A small contrastive audio-text model, trained from scratch.
Training: 5800 steps, batches of 256.
Data: trained on synthesised imitations of 52 everyday sounds, one a clip, 38.0 epochs.
Rows from block 5 of the audio encoder of a small contrastive audio-text model, named by matrix and row number. Rows with one number belong to one channel. Each number is 128 + 24 x the weight over its row's rms, rounded and kept within 0 to 255. All counts start at 0.
After each channel's rows are labels from the 100 clips, of 14848, where the channel reaches its highest value: "strongest on" is what is common among them. Only what is clearly more common there than usual is listed. The data: synthesised imitations of 52 everyday sounds, one a clip. In brackets: how many of the 100, against the usual share in percent.
# convs0: first 3x3 conv (encoder.blocks.5.convs.0.weight, 96x96x3x3, each kernel summed), inputs 0-47
# convs1: second 3x3 conv (encoder.blocks.5.convs.1.weight, 96x96x3x3, transposed, each kernel summed), outputs 0-47

convs0.25 [112 128 104 130 117 170 176  84 189 135 124 127 135 134 123 144 132  57 158 129 104 126 113 137 112  81  65 103 144 100 148 149 150 128 119 115 145 188 137 112 142 131 120 146 152 106 131 120]
convs1.25 [150 125 137 100 101 141 129  46 151 150 119 128 124 103 106 125 127 155 111 121 108 144 130 123 114 210 151 143 128 125 140 134 121 135 134 136 114 161 109 124 153 120 132 140 166 144 125 152]
strongest on: laser zap (73 vs 2.1); machines and effects (73 vs 21.3)

convs0.37 [114 126  99 157 114 106 137  75 148  47 124 139 124 112 114 108 140 132 131 153 139 119  78  94 129 154 109 142 113 119 137 119 110 107 138 136 160 125  50 121 114 132 115 125 121 144 109 115]
convs1.37 [135  96 116 149 134 182 113 148 134 124 142 139 172 148 121 127 107 132 170 106 101 143 125 154  85 134 169 138  67 158 146  86 134 138  70 150 128 143 146 100 160 128 104 122  95 130 150 167]
strongest on: clipping (36 vs 8.2); text has "clipped" (36 vs 8.2); car passing (25 vs 2)

convs0.30 [116 143  90 111 124 129 136  96 126  37 113 143 128 150 140 124 133 125 110 114  89 107 124 157 121 116 137 108 114 150 125 103 120  16 123 112 133 159  92 102 107 135 143 134 141 139  97 124]
convs1.30 [124  81 110 117 154 113 123 135 145 167 104 134 127 125  81 116 109 137  81 145 122 110 100 125 138 150 192 147 119 129 128 145 123  85 135 141 114 116 109 110 119 138 125 138 163 114 112 172]
strongest on: reverberation (93 vs 34.3); text has "room" (93 vs 34.3); text has "reverberant" (93 vs 34.3); animals (44 vs 15.8)

convs0.28 [127 125 124 121 143 111 116 130 118  28 113 134 146 112 125 141 145 113 106 113 114 106 113  89 138 146 130 116  97 134 125 109 143  73 117 129 117 134 103 147 107 139 123 126 127 101  89 118]
convs1.28 [122 122 124  98 134 134 127  85 149 133 122 144 148  92  74 149 143 156 121 138 127 127 117 120  90 147 156 128 100 122 118 123 122  97 110 165 111  87 178 165 119 128  96 136 136 150 107 147]
strongest on: clipping (48 vs 8.2); text has "clipped" (48 vs 8.2)

convs0.20 [111 143 115 146 122 121 130 148 149  95 139 144 142 139 111 140 118 129 159 145 131 132 159  99  84 157  80 123 124 151 128 127 148 125 142 150 100 131 105 176 118 128 108 118 149 115 145 165]
convs1.20 [115  72 110 131 128 126 121 139 167 152 128 163 144 163 109 151 119 175 152 166 149 171 138 132  95 171 166 114 113 153 137 132 135 116 135  96 111 122 146 130 139 129  86  97 123 117  65  91]
strongest on: mains hum (50 vs 12.8); clipping (35 vs 8.2); text has "clipped" (35 vs 8.2)

convs0.10 [ 80 116 164 122 144 112 136 131 134 135 118 142  99  70 133 166 103  88  94 141 142 129 139 127 139 112 108 122 153 107 123 136 104 130 106 129  75 136 126 128 152 113 129 154 139 157 127 130]
convs1.10 [122 133 188 119  94 106 123 126 105 115 139 140 141 141 140 119 131 104  84 125 118 117 116 125 164  93 129 126 147  96 153 121  94 148 127 176 137 121 113 147 114 107 131 138 132 191 158 121]
strongest on: signals (70 vs 11.6); beeping (68 vs 1.9); bird chirping (28 vs 1.9)

convs0.46 [138  88 153 145 145 116 134 147 144 154 124 159 130  44 143 155 112 116 123 113 147 146 104 145  96  75 135 121 129  88 119 138 110 101 110  72 117 138 114 125 152 120 114 167 127 131 135 130]
convs1.46 [145 133 182 126  83 120 119 117 122 143 146 123 114 134 142 127 140  88  97  94 114 128 143 132 173 110 128 159 132  73 167 126 114 148 108 152 127 139  92 107 147 129 124 132 124 147 165 133]
strongest on: signals (50 vs 11.6); beeping (47 vs 1.9)

convs0.14 [ 61 136  97 141 123  74  85 110  94 137 106 129 166 126 122 115 154 105  93 121 141 161  68  55 127 141 119 154 117 128 143 127 116 123 112 154 136 113 119 157  68 132 147 123 128 149 116 109]
convs1.14 [108 150 144 136 108 142 133 172 137 146 163 114 144 145 125 140 111  69 139 130 138 106 149 166 127  82 110 131 147 100 134 119 194 136 141 121 133 127 148 158 120 107 100 115  93 119 164 105]
strongest on: signals (48 vs 11.6); clipping (28 vs 8.2); text has "clipped" (28 vs 8.2)

convs0.78 [148 109  92 106 112 139 124 114  94 116 124 123 105 127 133 129 108  80 135 131  97 126  93 138 136 135 102 124 100 130 110 141 126 111 109 106 114  75  95 118 143 134 113 167 155 116 133 106]
convs1.78 [108 112 102 126 138  90 141 147 181 129 144 184 148 122 154 130 165 131 153  98 136 100 129 121 126 121 114 117 131 138 179 122 146  79 111 136 130 182 144 165  86 121 138 149 117 163 163 162]
strongest on: reverberation (78 vs 34.3); text has "reverberant" (78 vs 34.3); bird chirping (39 vs 1.9)

convs0.61 [ 86 116 134 162  98 130 110 117 132 167 124 100 105 150 125 117 122 124 149 138 112 143 117 122 157 120 149 124 146 113 104  94 124 148 122 105 152  85 162 102 139  89 106  87  89  93  81 108]
convs1.61 [129  99 135 109 110  94 154 127  83 109 116 190  88 102 160 145 131 157 128 130 105  98 122 136 140 137 121 167  87 143 126  97  99  96 143 137 133 126 119 162 122 102 156  88 132 208 149 151]
strongest on: laser zap (37 vs 2.1); siren (26 vs 1.9)

convs0.38 [116  63  99 109 144 122 123 120 160 119 129 137 137  89 143 133 141  43 147 103  87 146 121  92 118 148  88 131 143 123 155 114 176  92 130 138 130 139 114 145 133 152 101 140 156  96 119 150]
convs1.38 [149 153 147 126  74 120 160 100 163 123 181 151 144 122 125 153 157 131 140 158 127 163 115 134 145 154 119 113 127 152 175  78 132 118  91 112 130 116 130 137 132 100 125 147 129 127 153 139]
strongest on: clipping (47 vs 8.2); text has "clipped" (47 vs 8.2); spray hiss (36 vs 1.7)

convs0.7 [139 124 143 182 134  95 169 170 130  97 116 169 151 119 137 155 149 167 122 120 146 142 104  86 148 135 138 165  90 100 130 114 112 106  95 135 134 152 122 133 135 122  66 129 145 107 119 127]
convs1.7 [156 115 131 119 121 171 127  97 128 171 142 136 159 161 101 150 132 113 165 134 126 144 149 144 119 137 135 156 114 111 142 117 138 114  75 121 115 132 152 135 201 124  80 129 136 128 139 149]
strongest on: clipping (47 vs 8.2); text has "clipped" (47 vs 8.2)

convs0.71 [140 111  93 133 118 123 163  89 204 121 115 146 148 121 132 145  98  90 120 118 114 165 121 142 108 117  54 130 128 120 155 118 134 109 121 122 144 196 108 112 134 138  79 116 138 126 126 108]
convs1.71 [133 155 112 107 138 177 116 105 180 123 143 137 159 113 104 142 140 127 125 147 131 219 151 108 131 171 150 144 123 130 121 133 113 178 111 138 115 135 134 126 149 137 105 119 135 122 133 140]
strongest on: machines and effects (68 vs 21.3); explosion (47 vs 2)

convs0.88 [114 113 104 122 114 105 117 125  93 139 124 116 124 121 142 142 140 173 134 117 131 160  77  87  94 125  98 130 166 138 119  96 129 132 122 147 100 102 117 130 101 124 121 130 126 133 102 122]
convs1.88 [120 130 115 157 135 132 111 133 123 134 164 122 128 146  98 130 148  83 185 167 125 131 133 148 129  68 100 112 119 141 100 127 162 153 109  96 109 122 120 158 128  83  92 108  73 159 126  93]
strongest on: signals (58 vs 11.6); beeping (51 vs 1.9)

convs0.12 [156 115  97 126 161 150 163 110 105  46  90 167 120 113 126 123 119 122  98 150 119 122 115 146 107  70 124 136  89 102 139 124 131  97 126 112  89 108 113 105 134 140 131 117 130  96 131 116]
convs1.12 [123 116 145  73 132 142 126 127 124 184 138 150 123 124  96 145 175 117 124  97 112 111 102 133 106 139 144 164 109 136 161  89 112 123  83 141 118 140 135 141 129 117 104 158 170 144 153 167]
strongest on: reverberation (83 vs 34.3); text has "room" (83 vs 34.3); text has "reverberant" (83 vs 34.3); group: people (35 vs 15.1)

convs0.70 [115 159 121 152 124 110 127  98 116  69 133 160 151 168  76  90 132 138 143 151  97 138 146 145 111 148  95 161 131 155 114 121 166 119 134 127 112 142 129 132  92 158  95 116 149 122 123 123]
convs1.70 [126  92 126 128 165 116 106 148 117 112 134 164 136 159 106 117  96 168 173 152 177 144 142 105 102 143 155 163  86 139 141 166 141 108 113  77 106 119 147 142 160 126  99 145 139 132  90 118]
strongest on: reverberation (64 vs 34.3); text has "room" (64 vs 34.3); text has "reverberant" (64 vs 34.3); clipping (36 vs 8.2)

convs0.42 [137 130  38 112 116 130 146 100 144 126  98 124 167 134 118 138 137 111  60 107  86 100 139 143  98 109  85 125 102 146 125 122 113 149 135 153 144 151 130  62 124 116  78 135 171 133 152  98]
convs1.42 [153 136 148 104 140 141  85 122 119 128 108 118  93 132  90 129  99 120 147 110 148 144 162  94 115 155 182 132 131 100 134 127 113 186 121 153 101 150 112 168 135 114 154  92 128 102 160 137]
strongest on: machines and effects (60 vs 21.3); spray hiss (39 vs 1.7)

convs0.68 [126 106  98 132 132 113 115 121 103 116  95 145 132 142  84 103 126 110 124 155  91 117 100 114  94 149 105 139 114 121 159 155 128 103 109 153 117 119 104  92  96 155 158 111 165 108 143  84]
convs1.68 [107 152  79 122 115 156 148 147 136 142 104 115 133 114 139 137 207 131 143 128 114 148 102 136 119 116  84 127 164 146 114 141 146 117 126 122 100 174 151 120 128 133 131 132 131 100 103 129]
strongest on: mains hum (40 vs 12.8); clipping (34 vs 8.2); text has "clipped" (34 vs 8.2)

convs0.15 [147 137 143 144 126 157 141 155 122 151 127  74 119 117 154 145 120 166 135 166 156 132 141 184 139 123 113 137 157  81 113 127 100 164 127 114 168 130 142 168 185  77 131 110 130 133 136 124]
convs1.15 [132  89 107 151 133 144  82 110 108 127 132 106  95 127 120 127 105 114 118 136 137 116 107  81 106 128 132 124 150  93 142 165 108 102 148 153  98 111  89 198 128 141 110 162 125 131 122 102]
strongest on: machines and effects (58 vs 21.3); laser zap (52 vs 2.1)

convs0.75 [139 140  84 124 117 167 174 119 199 130 108 136 127 149 157 148 124  57 132 148 104 135 130 123 110  82  76 101 134  98 153 142 137 124 114 113 144 185 115 111 151 137 116 137 141 111 124 100]
convs1.75 [131 135 144  97  96 136 133  50 142 149 128 128 127  99 107 130 150 138 113  92 110 140 145 121 118 211 148 146 122 124 144 132 118 152 114 115 117 148 102 140 141 113 131 136 158 128 128 169]
strongest on: machines and effects (86 vs 21.3); laser zap (72 vs 2.1)

convs0.87 [ 84 133 136  98 116 138 137 114 185 116 123 123 138 125 121 103 103  98 140 158 102 182 143 106 107  77  86 108 141 120 155 130 143 113 144  89 125 173 133  84  95 117 108 131 144 113 148  93]
convs1.87 [138 120 148 112 135 133 133  79 127 134 109 148 120  66  95 159 121 146 122 117 130 152 142 126 121 184 171 153 136 132  80 149 107 152 116 129  95 151  99 160 124 125 105  95 151 158 140 167]
strongest on: signals (49 vs 11.6); siren (48 vs 1.9); bird chirping (26 vs 1.9)

convs0.18 [ 92 108  99 111 112 108 137  60 157 129 116 141 132 122  98 148 129 110 113 124  66 123 142  98 114 126 107 139  78 137 151 116 127  83 104 115 132 149  97 135 103 152 126 118 159 139  85  90]
convs1.18 [148 138 137 177  93  96 152 145 139  89 119 139 140 107 128 132  97 114 181 144 136 133 142  86 102 177 128 147 152  93 145 136 156 165 139 138 137 120 110 124 206 145 118 142 136 137 125 129]
strongest on: laser zap (37 vs 2.1)

convs0.2 [132 134 161 118 131 128 112  68 145 157 125 147 155 138 118 132 131 131 133 118 137 118 135 115 100 119 110 128 102  98 130 131 151 159 101 142 109 142 128 140 104 126 106  96 102 134  86 105]
convs1.2 [167 126 204 131 141 109 125 130 126  99 140 136  99 112 140 127  79  82 137 153 104 133 179 122 111 121 112 161 111 129 117 144 124 135 152 135 159 135 152 132 141 117 113  83 133 160 100 140]
strongest on: siren (66 vs 1.9); signals (66 vs 11.6)

convs0.64 [133 148 106 110 130 169 127 148 142 164 152  84 119 138 117 131  85 172 135 171 103 105 174 147 148  84  97 112 147 128 118 129 129 141 126  84 145 128 121 126 133 107 131 144 104 117 137  96]
convs1.64 [127  90 151 153 100 111 127  62 126 127 112 102 105 144 158 145 112 154 128 119 130 129 113 105 115 197 168 157 113 114 157 150 109 118 129 125 131 124  90 182  89 135 131 129 116 117 122 155]
strongest on: laser zap (83 vs 2.1); machines and effects (83 vs 21.3)

convs0.49 [ 92 109 153 134 124 135 147  96 146 147 116 119 118  75 138 112 125  98 118 127 135 155  55 153 122  90 103 135 114 124 152 135 119 124 132  98 117 160 110 130 136 125 147 107 128 145  86 131]
convs1.49 [143 104 182 131 142 150 134 168 124 113 123 140 167  79 140 131 117 139  99 119 142 163 161 134 122 153 115 126 119 111 115 129 111 127 156 132 119 135 116 102 166 107 148 129 132 149 122 134]
strongest on: clipping (34 vs 8.2); text has "clipped" (34 vs 8.2)

convs0.41 [124 115 110 109 122 120 133 108 201 127  92 132 134 109 148 132 121  72 117 103 110 157 110 101 100 116  71 120 124 104 151 114 146 105 114 121 109 182 115 117 132 143  88 110 147 112 132 116]
convs1.41 [131 172 119  99 128 148 133  95 172 133 154 130 130  83  92 150 140 141 136 138 127 176 141 122 121 204 151 152 124 138 122 131 123 164 104 116 105 110 120 138 138 132 113 108 157 114 120 140]
strongest on: machines and effects (71 vs 21.3); explosion (42 vs 2); clipping (33 vs 8.2); text has "clipped" (33 vs 8.2)

convs0.52 [107  94 142 134 121 124 108 152 175 113 111 114 122 110  86 107 103 138 132 118 105 142 124 121 129 113 146 135  90 130 158  89 103 138 104 127 113 177 157 139 138 130 161  74  88 163 128 135]
convs1.52 [145 137 122 108  99 166 125 111 156 126 139 202 159 101 103 174 134 139 121  94 141 139 157 106 117 128 183 135 146 154 129 117 128 138 107 142 147 183  84 146 135  60  98 128 113 167 115 145]
strongest on: laser zap (67 vs 2.1); machines and effects (67 vs 21.3)